A small image classifier, trained from scratch: width 128.
Rows from block 8 of a small image classifier, named by matrix and row number. Rows with one number belong to one neuron. Each number is 50 + 10 x the weight over its row's rms, rounded and kept within 0 to 99. All counts start at 0.
Before each neuron's rows are labels from the 100 images, of 14848, where the neuron reaches its largest size: "top examples" is what is common among them. Only what is clearly more common there than usual is listed. The data: drawn small creatures on textured ground.
# gate: MLP gate (model.blocks.8.mlp.gate.weight, 256x128), inputs 0-127
# fc1: MLP up (model.blocks.8.mlp.fc1.weight, 256x128), inputs 0-127
# fc2: MLP down (model.blocks.8.mlp.fc2.weight, 128x256, transposed), outputs 0-127

top examples: pink; large; plain; creature: turtle
gate.120:48 42 40 57 42 40 47 69 79 52 50 64 49 36 49 42 39 66 40 44 44 54 49 49 41 48 39 51 57 40 51 55 38 58 47 46 67 51 67 54 55 59 40 66 45 27 46 43 40 45 47 52 46 58 64 55 45 58 33 38 69 40 49 33 62 45 49 62 48 52 33 50 50 49 49 53 55 54 58 41 58 54 57 62 39 44 39 54 43 46 65 63 47 48 25 45 36 48 53 49 56 47 58 65 43 55 49 52 38 47 54 44 62 33 55 51 51 56 46 61 78 66 77 42 63 40 55 62
fc1.120:47 49 64 54 62 47 56 32 28 61 37 39 44 49 48 50 36 58 38 45 51 44 69 40 42 47 49 32 41 62 48 56 70 44 54 57 53 70 60 61 69 42 59 61 38 28 42 52 66 43 54 52 54 42 55 50 36 45 59 40 35 51 50 62 44 46 73 54 57 53 32 49 68 60 49 56 46 41 57 63 48 35 69 45 63 47 40 45 42 59 45 58 45 59 69 45 47 55 49 49 42 49 57 57 47 65 59 51 41 63 48 65 39 28 51 57 44 56 46 62 62 49 66 43 48 49 41 40
fc2.120:43 47 36 33 72 51 49 37 45 50 45 52 28 45 64 50 48 56 42 65 48 40 47 41 47 58 41 49 47 60 55 40 63 41 68 52 59 64 37 45 47 60 61 66 35 65 36 65 42 44 45 44 40 58 48 60 64 51 43 33 56 43 52 55 65 43 41 43 35 66 55 58 59 42 55 36 64 42 44 42 50 38 51 42 42 49 53 33 23 63 56 50 54 40 43 36 46 68 54 40 30 61 54 52 59 54 62 51 62 58 43 54 52 54 44 51 52 40 56 57 59 65 49 73 54 53 65 48

top examples: black; large; scaly; creature: turtle
gate.10:48 56 69 47 57 48 48 42 44 35 42 58 57 42 43 45 51 48 45 49 49 40 46 55 56 43 50 42 51 51 48 31 49 41 40 50 58 35 53 67 48 33 34 44 58 55 39 34 52 37 60 42 44 43 38 36 53 56 40 51 42 53 66 58 37 49 34 51 56 56 47 46 47 60 61 46 43 40 53 62 38 37 50 60 60 55 63 63 53 33 40 62 44 48 43 46 48 40 58 46 56 42 67 64 32 44 44 36 46 31 53 63 36 56 54 52 65 76 41 23 44 66 68 55 28 52 49 69
fc1.10:41 40 49 55 56 45 32 41 43 63 76 52 37 49 30 56 47 51 44 51 60 52 44 42 46 50 42 62 42 51 59 20 60 54 51 47 41 50 40 52 48 38 37 56 46 54 39 48 48 52 56 35 47 47 37 57 51 31 52 35 67 48 60 50 32 66 49 66 42 45 56 56 52 61 50 31 54 43 37 40 35 62 42 52 44 59 50 62 58 65 51 56 57 55 52 43 34 53 41 19 33 57 62 51 52 43 46 60 63 48 52 43 54 39 40 35 61 59 57 38 46 64 61 55 44 46 44 69
fc2.10:36 51 33 32 53 35 53 52 41 43 41 43 61 44 56 55 45 43 63 49 57 58 59 49 46 72 75 56 40 45 51 67 51 49 69 43 56 62 40 46 48 53 64 63 43 61 58 46 55 51 29 51 51 55 43 55 45 59 47 51 52 44 50 57 53 21 47 32 65 50 59 49 44 34 37 47 49 51 67 48 62 44 42 42 57 49 57 49 39 43 59 60 53 40 51 51 52 55 45 56 45 47 45 34 54 48 42 67 54 42 61 51 65 63 58 56 27 58 65 53 43 44 43 14 35 42 58 44

top examples: snail; orange
gate.119:51 54 56 48 41 47 59 58 45 42 65 50 48 54 41 50 57 40 45 43 59 65 35 53 44 59 42 60 55 66 52 52 47 69 49 59 49 45 40 49 46 64 51 41 61 56 76 57 45 27 54 45 61 50 71 39 58 40 57 37 42 61 46 59 40 58 47 50 61 67 50 48 57 53 52 48 43 33 46 50 64 52 39 42 54 64 46 66 73 44 39 38 54 46 38 63 31 46 52 76 50 61 46 66 40 33 53 31 37 46 45 52 52 33 62 55 57 37 52 40 56 45 59 48 56 45 63 29
fc1.119:50 50 53 42 40 47 49 46 48 66 55 37 42 46 53 58 50 39 64 49 59 52 50 48 58 47 55 75 56 50 35 49 38 59 55 37 47 43 45 45 50 45 58 60 68 66 76 53 27 61 56 35 42 52 75 45 60 37 49 39 44 48 51 67 43 57 35 35 58 58 50 50 70 53 59 57 43 33 36 36 51 43 62 43 46 55 61 41 69 36 41 46 58 44 52 51 37 52 60 50 51 50 39 66 62 61 48 34 43 55 69 50 49 31 67 49 52 32 54 44 43 47 38 48 48 54 54 37
fc2.119:53 53 65 67 55 34 49 62 40 35 58 45 45 55 64 36 57 44 29 64 45 74 46 40 60 42 54 51 52 48 69 50 44 47 65 71 46 46 39 47 43 57 50 58 51 65 34 50 44 42 33 52 39 23 59 57 39 51 28 41 59 55 46 54 46 69 42 55 43 52 49 43 46 65 57 54 52 48 59 48 47 64 57 43 38 37 63 50 44 60 60 36 40 48 46 47 57 54 40 68 56 50 39 64 57 47 68 48 58 51 30 30 52 50 49 43 42 64 34 56 41 54 46 60 53 56 50 47

top examples: black; plain
gate.200:43 44 61 59 43 71 23 46 51 56 35 53 33 53 57 51 52 43 65 51 29 51 47 26 39 50 56 47 49 47 52 51 60 24 37 53 50 58 39 52 44 44 25 61 54 50 45 48 44 58 47 54 52 36 49 58 72 61 43 54 49 62 41 57 57 61 57 48 47 53 47 48 49 47 53 50 56 51 58 45 32 50 67 44 58 64 44 57 48 44 57 56 45 60 56 30 59 44 74 47 55 64 57 37 66 53 53 57 45 55 60 43 48 69 58 63 36 44 61 72 51 44 51 44 59 34 35 45
fc1.200:48 55 53 34 46 52 44 54 34 59 34 60 52 33 43 57 58 44 27 49 56 50 31 53 48 61 62 63 40 40 45 49 56 58 51 27 43 51 43 58 39 45 46 41 60 64 54 42 64 49 43 63 46 49 58 27 40 35 44 48 53 57 84 30 57 41 47 47 46 47 37 33 51 51 58 62 50 45 49 55 59 41 35 50 49 54 48 18 41 59 61 41 54 43 49 56 34 44 47 47 44 54 50 47 53 47 51 50 51 35 35 61 35 39 55 61 60 41 47 36 45 50 51 65 43 39 50 34
fc2.200:30 38 51 75 50 56 37 46 56 62 33 39 69 45 42 58 45 39 53 44 53 64 46 42 44 49 41 67 48 47 25 51 55 53 41 36 56 30 37 51 54 60 43 57 43 60 53 54 54 50 67 54 38 46 63 60 56 61 43 53 43 56 60 53 54 53 61 62 60 61 45 56 48 40 42 46 61 48 36 52 38 45 73 48 54 44 43 58 59 59 45 47 25 52 55 34 41 43 69 44 57 41 42 36 54 48 48 46 48 52 47 56 58 56 48 59 40 33 37 51 49 51 52 41 40 66 58 18

top examples: scaly; turtle; fish
gate.121:53 50 65 40 57 45 49 45 37 41 56 56 49 58 40 59 58 58 54 52 81 60 58 56 36 62 68 49 55 52 49 35 47 53 52 35 58 45 41 52 48 63 59 50 23 55 64 64 72 44 61 53 61 40 26 43 66 51 41 36 66 52 58 49 56 36 68 42 37 56 53 58 46 68 56 57 58 58 53 50 62 47 38 52 51 48 47 36 50 45 62 37 58 60 57 43 77 57 29 45 61 41 55 42 64 48 59 32 51 35 63 50 44 46 54 40 58 48 60 50 49 49 45 46 50 51 50 56
fc1.121:47 63 43 53 70 62 37 57 65 55 49 48 57 48 61 36 53 67 32 58 35 48 24 56 61 31 51 57 60 53 43 39 35 54 51 52 45 42 46 53 49 41 42 33 61 52 49 38 70 35 29 50 38 50 58 52 46 33 52 58 55 41 41 34 27 50 40 64 56 59 62 53 52 46 76 54 49 41 46 41 25 46 66 61 50 53 48 59 45 49 41 63 62 55 42 53 56 47 45 45 63 47 57 41 34 40 56 45 30 55 41 46 52 57 60 61 40 51 45 45 47 54 56 52 57 40 53 55
fc2.121:45 26 63 48 33 51 57 53 38 46 58 50 44 58 54 55 56 56 60 45 58 53 56 48 54 60 46 60 36 48 58 48 58 52 42 49 64 53 42 48 56 43 51 72 38 60 54 86 35 50 68 51 54 39 47 50 59 47 41 46 51 33 56 55 65 55 67 45 35 56 52 56 49 52 31 39 54 54 63 66 68 41 50 64 45 43 36 57 51 50 61 45 42 44 51 57 63 50 37 47 56 37 31 61 46 63 33 46 65 43 54 51 46 43 40 37 52 48 46 44 52 46 51 14 40 57 44 45

top examples: scaly; white; snake
gate.197:55 53 28 45 55 70 45 57 44 62 44 33 34 40 47 37 36 52 47 68 38 54 33 51 54 44 49 53 48 58 38 39 35 32 35 54 68 44 39 44 67 56 47 63 56 39 50 49 50 65 48 44 73 41 67 59 60 72 57 42 40 54 50 39 40 38 47 27 35 76 40 62 47 56 45 43 46 55 55 67 41 43 50 49 47 55 54 43 60 51 51 57 65 55 51 64 42 50 57 49 53 49 55 52 40 63 57 37 55 39 45 59 41 50 49 50 51 55 40 53 48 43 58 57 58 32 49 68
fc1.197:36 42 48 40 47 59 52 35 52 52 47 36 40 55 50 57 38 53 55 61 49 44 45 52 51 53 56 51 61 62 36 49 52 54 51 55 48 63 47 63 59 41 47 29 55 33 47 36 33 74 41 41 56 51 39 47 42 42 67 53 55 49 41 28 21 45 45 50 35 43 41 42 51 43 37 42 53 64 56 59 50 58 37 34 42 57 53 66 38 51 45 57 63 53 60 39 67 63 38 54 39 61 49 66 45 54 58 49 69 47 56 53 44 64 59 48 52 53 50 50 73 44 61 55 72 35 58 67
fc2.197:36 68 45 37 47 40 78 69 70 56 59 56 52 47 46 54 56 40 66 50 43 57 61 44 51 43 58 52 27 42 55 64 54 48 48 66 55 38 57 47 49 52 49 55 40 61 42 50 67 23 45 56 46 46 54 32 52 53 37 70 42 41 61 44 38 47 67 58 42 40 51 48 44 42 45 52 57 49 42 63 44 53 47 39 42 43 44 48 52 58 55 47 43 56 42 45 41 52 46 51 56 46 48 56 60 52 50 58 56 42 70 44 50 53 52 50 55 34 40 59 39 55 57 45 07 53 59 66

top examples: snail; striped
gate.140:45 48 43 51 43 36 40 41 69 52 63 50 61 49 71 48 57 51 40 56 65 49 69 53 49 25 57 59 60 59 46 31 50 54 43 45 39 56 55 67 44 74 58 47 46 58 50 42 58 77 68 57 65 58 62 56 48 36 44 70 49 37 51 38 52 49 46 45 40 43 64 50 46 65 49 60 49 61 61 62 43 58 56 22 46 53 40 52 48 40 54 50 55 41 34 66 54 60 57 68 54 36 45 46 63 58 34 50 44 57 51 48 59 44 39 50 52 48 48 53 40 62 45 47 60 47 61 59
fc1.140:47 47 44 34 72 38 53 41 31 59 53 54 52 51 52 53 48 43 51 34 48 47 31 54 51 66 38 60 45 29 49 47 52 79 63 55 47 61 41 32 55 29 57 36 47 48 66 47 64 53 40 59 55 65 44 52 60 54 56 41 55 52 30 60 49 41 49 57 38 31 56 57 51 37 39 58 59 30 41 54 56 46 63 57 52 51 56 51 50 47 50 52 58 31 53 32 43 41 62 36 52 30 50 40 52 47 63 63 56 42 39 42 57 55 49 50 65 68 53 39 62 38 40 59 55 54 43 44
fc2.140:53 56 52 52 56 42 59 39 47 47 59 56 53 52 55 58 39 67 65 45 61 60 61 65 61 54 49 58 49 47 75 60 57 36 35 44 54 35 52 44 31 60 60 39 70 47 55 30 36 60 65 52 52 46 44 48 53 42 35 49 43 41 34 38 61 46 49 46 44 50 57 57 60 61 39 66 43 43 41 53 47 71 51 40 53 43 41 45 58 77 47 32 56 58 35 46 44 50 44 52 54 26 29 41 47 56 43 34 46 58 50 56 55 51 66 48 53 46 45 54 53 49 60 71 29 54 49 54

top examples: black; large
gate.13:45 44 48 27 51 60 63 35 30 52 32 59 53 63 60 51 58 53 64 56 64 34 51 45 40 42 32 51 63 50 42 40 52 42 49 52 34 55 52 62 42 32 45 63 47 46 56 67 63 44 48 48 39 47 65 36 60 56 47 52 83 49 47 52 42 54 52 61 60 44 63 74 46 55 46 47 43 51 46 66 35 61 48 52 60 49 42 41 41 64 38 50 51 49 45 54 46 35 46 49 46 40 68 48 37 33 45 50 32 56 43 57 46 45 36 52 26 50 57 53 57 53 47 43 55 39 38 49
fc1.13:69 49 60 51 57 45 57 61 84 48 62 51 57 55 35 44 60 54 49 32 37 49 52 61 55 52 50 44 61 37 60 51 45 43 58 49 62 52 40 43 56 77 66 56 65 52 40 51 48 55 50 68 58 44 45 43 56 62 48 51 32 54 45 49 55 53 55 44 51 70 54 35 38 37 56 54 48 66 58 42 62 47 47 54 43 66 64 59 64 37 48 55 61 39 36 62 49 50 58 47 49 62 31 48 36 51 54 46 44 30 57 52 50 63 45 29 63 43 36 50 61 43 51 35 38 62 62 50
fc2.13:47 50 55 38 52 65 68 41 32 31 44 57 46 46 59 65 50 49 54 57 63 41 41 43 43 43 24 40 52 48 40 47 51 44 42 52 45 44 42 50 57 35 35 56 49 46 55 59 66 46 63 53 41 51 52 47 61 56 42 48 68 58 53 59 33 41 55 64 58 54 48 74 51 74 38 49 39 64 37 49 56 58 59 61 68 32 55 61 41 56 39 59 48 46 54 52 42 53 38 48 60 34 59 61 41 41 54 51 46 61 50 54 55 54 51 29 21 53 63 49 49 41 47 76 45 46 52 45

top examples: snail; brown; black
gate.213:55 40 44 44 47 38 44 43 55 60 60 30 44 57 44 45 57 39 50 44 41 44 38 48 36 53 52 43 53 46 50 54 41 55 41 45 47 65 57 55 44 65 44 57 52 58 34 53 43 32 48 54 57 49 51 57 52 49 41 40 42 78 60 65 69 47 60 69 37 23 63 43 48 40 62 52 51 44 51 54 47 48 60 65 59 44 61 28 37 43 53 38 48 49 43 51 60 56 50 50 51 52 55 35 73 45 53 53 45 48 42 54 63 25 40 35 46 46 34 76 32 47 60 49 54 58 45 69
fc1.213:44 45 57 43 40 50 36 52 63 42 61 51 57 47 54 57 58 59 55 29 56 47 55 47 53 43 48 53 56 30 40 40 45 68 47 43 40 41 52 63 54 40 62 49 60 58 51 57 46 21 52 44 60 48 60 67 59 61 23 45 33 43 46 54 46 44 34 66 37 52 47 46 44 62 50 49 54 38 46 49 42 50 45 58 39 41 62 33 43 41 54 51 64 48 51 42 61 76 42 35 40 24 62 53 45 82 54 43 55 63 54 59 61 49 58 47 46 54 41 47 62 55 38 53 57 52 55 58
fc2.213:38 48 52 44 47 74 49 65 58 52 34 55 42 42 43 51 45 52 39 47 42 60 41 42 46 63 47 32 54 54 53 64 67 40 47 51 49 47 57 50 42 67 35 41 35 38 60 37 44 63 60 77 50 49 62 38 44 56 66 61 69 62 60 48 45 40 73 37 64 40 43 58 58 39 39 62 40 48 37 61 51 52 47 57 40 65 56 52 49 33 41 50 63 64 42 38 43 41 48 50 52 66 47 60 58 55 56 47 33 46 50 36 58 50 53 39 62 37 63 33 40 42 49 55 42 42 53 52

top examples: black; jellyfish
gate.57:53 41 46 33 69 52 40 61 53 59 49 50 27 45 47 41 46 38 32 38 51 38 54 25 52 42 35 41 42 53 50 48 63 50 31 48 48 48 65 60 58 47 48 40 55 67 51 47 37 54 46 47 41 40 39 37 67 34 54 46 58 56 40 49 55 50 58 56 57 48 72 36 54 53 34 49 37 39 77 37 50 46 48 33 49 44 57 47 42 62 37 55 68 49 67 44 44 55 49 54 48 64 36 57 40 67 54 60 50 56 63 59 43 52 64 43 57 51 45 66 35 50 62 60 63 43 48 51
fc1.57:58 20 63 42 71 57 53 69 54 36 56 54 34 64 56 41 53 36 50 42 49 41 50 38 44 49 48 45 56 50 53 59 47 46 45 60 71 61 61 31 55 44 37 58 66 62 46 63 44 52 29 51 55 43 66 46 59 53 56 57 34 40 39 59 51 41 59 54 34 51 59 34 59 48 49 61 45 42 56 41 53 47 54 37 51 46 51 38 53 53 46 59 63 55 54 44 48 60 35 39 55 39 39 51 40 40 61 48 43 57 40 63 37 25 70 35 64 54 40 61 55 50 52 56 40 38 42 41
fc2.57:65 53 45 73 53 65 71 22 50 55 37 49 42 65 54 61 39 48 45 40 43 45 39 44 34 48 57 42 34 41 52 35 50 45 58 53 49 37 47 51 68 42 48 51 41 49 36 31 57 53 67 56 60 61 56 66 43 60 44 50 37 51 59 48 58 36 40 53 41 47 45 47 60 52 50 42 49 39 46 41 49 46 42 50 62 56 57 38 43 45 59 48 54 58 55 38 45 68 43 61 59 53 46 24 65 47 54 63 47 54 58 37 61 45 69 32 50 42 47 60 54 65 72 48 35 65 46 53

top examples: pink; jellyfish
gate.106:39 41 65 57 39 51 43 51 51 57 56 51 53 50 41 56 62 56 41 51 42 51 49 45 40 43 43 44 55 19 69 56 53 54 40 46 56 52 60 61 57 43 52 41 50 47 55 47 53 50 59 67 42 43 56 56 32 38 56 47 56 29 62 50 45 57 54 45 49 45 51 51 51 57 48 53 42 58 54 70 41 40 73 65 65 53 60 57 51 61 62 42 55 72 37 51 59 57 29 50 64 58 66 53 44 39 41 54 29 50 67 60 56 48 39 75 47 72 46 46 39 39 50 46 55 58 30 34
fc1.106:42 63 21 38 62 67 54 43 36 43 40 46 48 60 28 43 57 56 46 59 67 58 51 51 52 58 41 48 38 71 64 35 55 48 49 48 59 64 51 46 43 49 45 71 43 49 40 27 40 46 54 61 47 56 55 31 51 50 42 52 49 50 63 42 39 71 47 59 35 52 42 55 49 40 66 50 57 45 58 38 49 59 28 42 57 51 33 54 46 57 52 58 74 45 61 30 55 38 57 55 43 51 62 55 34 44 56 51 43 60 54 56 43 48 68 42 37 45 50 41 54 57 54 49 58 54 57 43
fc2.106:46 37 44 56 52 44 57 61 46 62 39 52 63 36 56 36 38 52 57 54 49 30 36 68 49 38 45 44 50 46 37 48 45 61 51 44 59 51 49 47 38 57 39 45 63 52 69 64 54 48 64 27 35 36 45 50 62 47 56 51 60 61 36 47 61 30 30 49 57 55 61 44 56 44 45 50 45 55 52 54 49 48 51 55 37 49 68 39 66 31 63 51 51 41 61 39 60 41 53 47 42 57 53 47 57 64 60 54 67 58 38 31 23 42 38 47 52 65 53 69 64 67 44 48 58 57 52 53

top examples: pink; yellow
gate.2:42 44 42 61 51 47 48 51 44 45 57 68 51 34 47 37 57 35 69 41 56 48 41 44 48 52 49 45 55 37 54 48 65 66 46 46 51 39 44 59 53 58 52 47 42 50 52 60 54 60 63 44 38 36 51 45 61 35 63 56 60 42 34 55 47 53 63 45 71 63 38 46 64 54 54 37 42 58 60 35 48 32 62 65 62 54 65 51 38 41 36 62 39 43 61 60 44 43 57 67 61 60 60 51 61 38 31 63 58 36 66 65 60 44 61 58 63 36 50 55 45 37 63 45 33 40 39 45
fc1.2:52 62 37 42 49 46 60 54 35 59 69 46 59 42 50 54 44 46 62 50 55 44 56 44 52 76 40 56 41 45 38 39 51 65 63 58 38 70 42 62 44 41 48 52 46 46 53 65 48 53 53 51 59 56 56 53 49 56 33 75 50 57 31 74 44 42 67 58 54 55 67 50 54 48 58 51 38 52 52 32 57 53 38 52 54 71 43 52 46 36 37 56 38 48 46 56 30 39 63 69 30 65 63 48 57 55 41 47 64 56 48 43 43 52 60 38 35 36 50 49 40 49 51 43 32 45 46 56
fc2.2:50 50 56 33 39 35 67 46 50 62 50 53 59 41 50 43 47 59 43 58 62 21 18 47 70 48 57 59 55 54 45 49 44 53 49 56 60 45 37 35 46 68 43 34 60 49 55 40 53 47 48 52 51 46 56 35 69 46 60 37 41 61 42 53 52 53 49 49 46 56 41 40 67 36 61 58 58 55 69 56 53 42 35 47 55 49 53 41 53 65 54 54 66 46 82 55 51 60 38 65 51 47 47 45 34 51 53 62 37 45 38 57 63 49 50 43 60 63 47 53 56 54 43 40 53 48 52 30

top examples: snail; orange; plain
gate.205:74 50 52 51 61 39 55 54 56 55 53 54 39 46 54 76 41 45 51 41 48 59 42 70 45 54 50 54 36 43 58 42 48 55 59 49 41 74 50 57 67 50 50 49 42 56 52 53 39 37 29 46 39 36 73 66 44 42 48 56 44 59 47 64 45 52 47 42 46 75 53 57 38 46 46 39 50 29 64 39 68 54 38 41 42 49 53 74 43 51 49 60 50 46 54 48 44 39 54 60 39 58 44 59 41 65 62 49 58 39 57 43 37 40 63 40 40 34 39 48 52 40 42 41 38 50 30 44
fc1.205:47 50 61 38 57 41 59 37 66 50 46 28 27 35 60 55 40 61 46 34 40 44 42 53 49 61 39 60 43 47 38 49 37 40 58 39 47 51 36 67 64 38 50 39 42 63 51 64 44 46 66 46 40 44 55 48 39 46 56 53 53 65 54 63 37 44 59 53 53 60 74 52 58 58 61 59 46 42 45 41 61 46 42 34 42 59 74 51 40 41 69 31 51 51 48 32 49 40 43 60 52 39 64 47 38 71 59 57 48 52 39 41 48 52 55 44 47 40 44 36 44 51 32 43 61 52 51 52
fc2.205:44 35 62 70 52 55 46 60 61 25 54 48 60 46 37 42 55 48 25 58 30 51 55 55 45 37 47 48 50 34 68 57 45 46 52 47 59 55 35 58 56 45 51 45 47 61 43 49 50 56 54 60 35 57 42 58 33 50 37 55 54 29 48 57 59 59 47 49 59 42 52 51 44 70 38 50 42 38 54 75 56 53 46 56 69 49 45 53 46 56 52 45 48 47 49 56 44 34 38 52 43 36 77 56 47 72 58 42 57 43 36 42 35 46 57 57 35 69 56 54 53 45 62 63 60 61 52 40

top examples: snail; orange; colour: green
gate.179:66 55 57 47 35 48 45 47 38 60 54 60 61 59 60 69 66 48 63 42 37 35 43 61 62 60 35 46 55 47 48 52 56 67 47 69 40 86 49 48 55 41 41 57 62 52 62 53 62 38 55 41 50 34 40 63 43 48 60 70 53 43 51 57 59 31 54 47 36 58 59 49 46 54 61 57 53 46 68 49 40 67 62 46 50 57 48 45 43 44 38 52 48 50 38 40 41 59 53 64 38 50 44 49 38 53 63 63 56 48 34 48 65 34 50 39 39 42 58 63 66 60 51 47 50 43 47 62
fc1.179:52 47 41 54 46 47 64 63 61 48 48 60 24 56 36 24 50 58 36 56 60 59 59 41 38 55 46 34 62 52 60 46 69 49 28 51 61 44 50 47 30 50 57 54 36 50 53 46 40 62 62 44 61 53 52 43 44 48 55 39 51 54 45 38 44 41 59 40 61 48 49 33 54 53 54 58 48 69 48 43 50 52 58 54 37 48 53 56 51 38 66 57 55 72 50 56 46 25 63 31 54 60 60 56 58 47 62 48 39 65 42 55 58 53 54 81 55 51 44 50 57 38 46 44 70 47 47 54
fc2.179:32 54 46 49 61 40 52 45 23 59 50 61 61 40 58 47 59 31 57 41 55 29 47 69 68 56 51 51 29 44 53 43 59 41 59 54 41 51 38 43 54 35 39 62 48 59 46 62 64 38 39 51 59 62 41 51 48 50 48 49 50 60 47 42 39 52 38 50 60 50 63 47 49 47 56 32 65 34 46 39 43 42 36 61 62 58 45 54 43 49 56 44 52 40 64 44 56 63 54 83 60 59 58 54 49 55 68 50 54 50 53 51 44 43 30 34 41 51 56 58 57 52 55 63 61 30 43 49

top examples: pink; fish
gate.58:65 43 46 65 49 51 40 42 48 41 45 51 57 61 45 60 46 65 38 60 23 51 59 48 40 57 46 69 56 43 53 57 73 51 55 38 57 75 54 54 47 43 54 48 56 62 38 45 50 57 62 46 41 56 45 54 27 49 58 57 47 44 75 52 54 70 47 73 34 50 57 34 66 57 62 53 46 54 54 56 40 37 61 63 64 58 53 40 70 50 58 61 37 36 54 60 47 60 55 56 47 49 55 61 53 53 42 55 55 60 49 56 55 43 32 47 49 40 58 52 43 42 45 46 30 61 40 35
fc1.58:59 50 29 51 61 50 67 54 56 63 49 40 57 50 46 36 36 56 62 69 49 48 50 37 59 49 40 43 56 41 54 48 44 64 58 54 44 48 37 35 40 37 52 54 27 36 45 28 42 42 36 42 72 36 38 47 65 63 53 57 48 56 49 59 39 44 50 45 51 62 57 42 55 51 62 34 48 44 62 57 56 58 46 52 56 46 66 53 30 50 41 55 37 47 62 68 48 50 69 58 59 54 52 43 49 43 76 27 50 42 33 35 37 59 59 48 43 56 51 41 48 39 51 54 56 42 44 58
fc2.58:48 55 63 62 69 49 45 30 51 61 51 58 46 44 32 53 46 52 46 54 42 54 39 39 64 36 52 51 66 50 46 24 65 51 46 47 54 30 43 60 50 42 65 46 67 64 63 53 38 52 59 60 36 61 49 37 51 58 54 56 52 43 50 54 57 45 32 43 43 60 45 40 47 70 47 45 58 50 49 29 66 64 49 50 44 47 53 51 40 35 54 50 38 56 33 52 41 41 52 72 44 42 51 32 56 54 46 48 42 55 56 64 59 68 43 61 50 45 51 62 50 69 28 35 42 66 56 61

top examples: black; butterfly
gate.117:63 52 34 31 58 51 54 59 31 44 65 34 46 47 56 33 50 43 45 55 51 57 46 44 62 32 50 28 49 36 56 66 61 52 64 69 49 55 49 47 39 51 62 48 48 57 48 49 51 57 63 56 49 37 55 57 58 46 52 39 59 52 42 68 51 38 50 52 62 60 62 50 41 42 48 54 65 50 47 51 52 62 42 39 49 51 44 44 34 50 57 48 36 81 49 52 53 36 29 54 48 31 53 69 72 52 50 44 58 57 60 68 39 59 69 43 50 57 57 42 59 49 51 45 59 28 46 56
fc1.117:50 64 51 54 65 60 32 51 61 54 45 39 52 50 71 53 53 49 53 62 31 46 54 65 39 63 66 48 60 55 50 42 63 48 36 61 50 28 42 48 64 51 49 49 39 52 55 56 49 36 58 47 52 43 61 50 43 50 48 52 58 44 56 40 34 67 43 52 58 35 51 43 85 46 41 53 57 51 58 41 47 40 41 46 45 49 59 53 54 41 42 62 52 17 62 19 46 45 41 61 47 51 30 35 60 56 57 53 37 47 45 50 53 45 43 48 61 52 35 59 51 47 51 56 55 60 33 44
fc2.117:51 51 57 52 44 46 52 43 42 49 45 44 53 33 38 41 51 56 49 73 42 58 48 65 71 39 49 50 47 42 64 42 48 38 52 55 36 50 43 49 38 43 33 56 68 48 65 36 57 59 59 42 54 65 46 69 22 43 51 58 55 53 60 60 62 37 40 60 66 69 68 44 43 52 52 39 53 29 47 57 48 54 49 53 43 29 48 28 52 43 32 44 46 64 59 66 59 45 51 38 46 50 44 50 39 69 38 42 49 67 55 63 44 45 51 57 33 48 44 57 53 61 56 58 43 56 41 48

top examples: scaly; large; butterfly
gate.64:46 67 56 61 46 57 45 62 48 51 46 47 57 55 46 40 70 48 64 45 40 58 79 49 65 55 55 52 55 44 54 38 43 54 65 38 59 52 56 36 15 55 48 42 51 49 36 51 50 58 62 45 34 58 43 36 53 49 49 72 70 50 46 35 49 48 55 49 59 48 49 52 49 52 44 39 51 47 61 61 53 39 57 66 60 42 49 28 45 54 47 37 54 70 41 61 48 47 41 40 45 51 48 61 53 44 45 39 53 51 36 44 75 42 52 47 42 67 54 76 32 44 58 54 37 58 50 51
fc1.64:53 54 51 34 60 45 43 50 47 53 48 59 42 42 55 58 28 58 37 67 55 53 28 47 48 40 36 40 45 65 45 53 58 44 35 57 46 47 43 63 73 59 45 49 54 35 52 37 59 44 36 56 61 47 73 58 40 55 46 28 44 34 55 52 44 63 49 50 39 44 67 47 52 54 44 58 39 51 32 48 31 49 30 38 45 61 60 60 46 45 40 47 43 34 67 38 61 52 55 45 65 51 58 45 54 51 51 57 29 59 57 68 29 58 39 46 54 39 44 36 50 54 56 56 61 44 48 58
fc2.64:41 53 43 55 38 41 47 57 56 54 51 59 47 57 37 53 51 57 47 39 37 67 47 46 63 31 69 49 46 43 43 46 37 66 47 62 38 68 60 42 39 50 55 53 45 57 24 64 49 73 55 30 36 61 42 56 46 39 49 70 57 43 57 43 47 39 54 69 51 46 32 71 41 60 55 55 50 55 69 54 54 38 67 49 42 47 38 41 42 59 29 63 62 61 46 51 39 33 46 58 45 49 32 58 42 53 42 47 48 45 44 62 52 60 50 43 53 50 53 65 42 41 53 49 55 66 46 57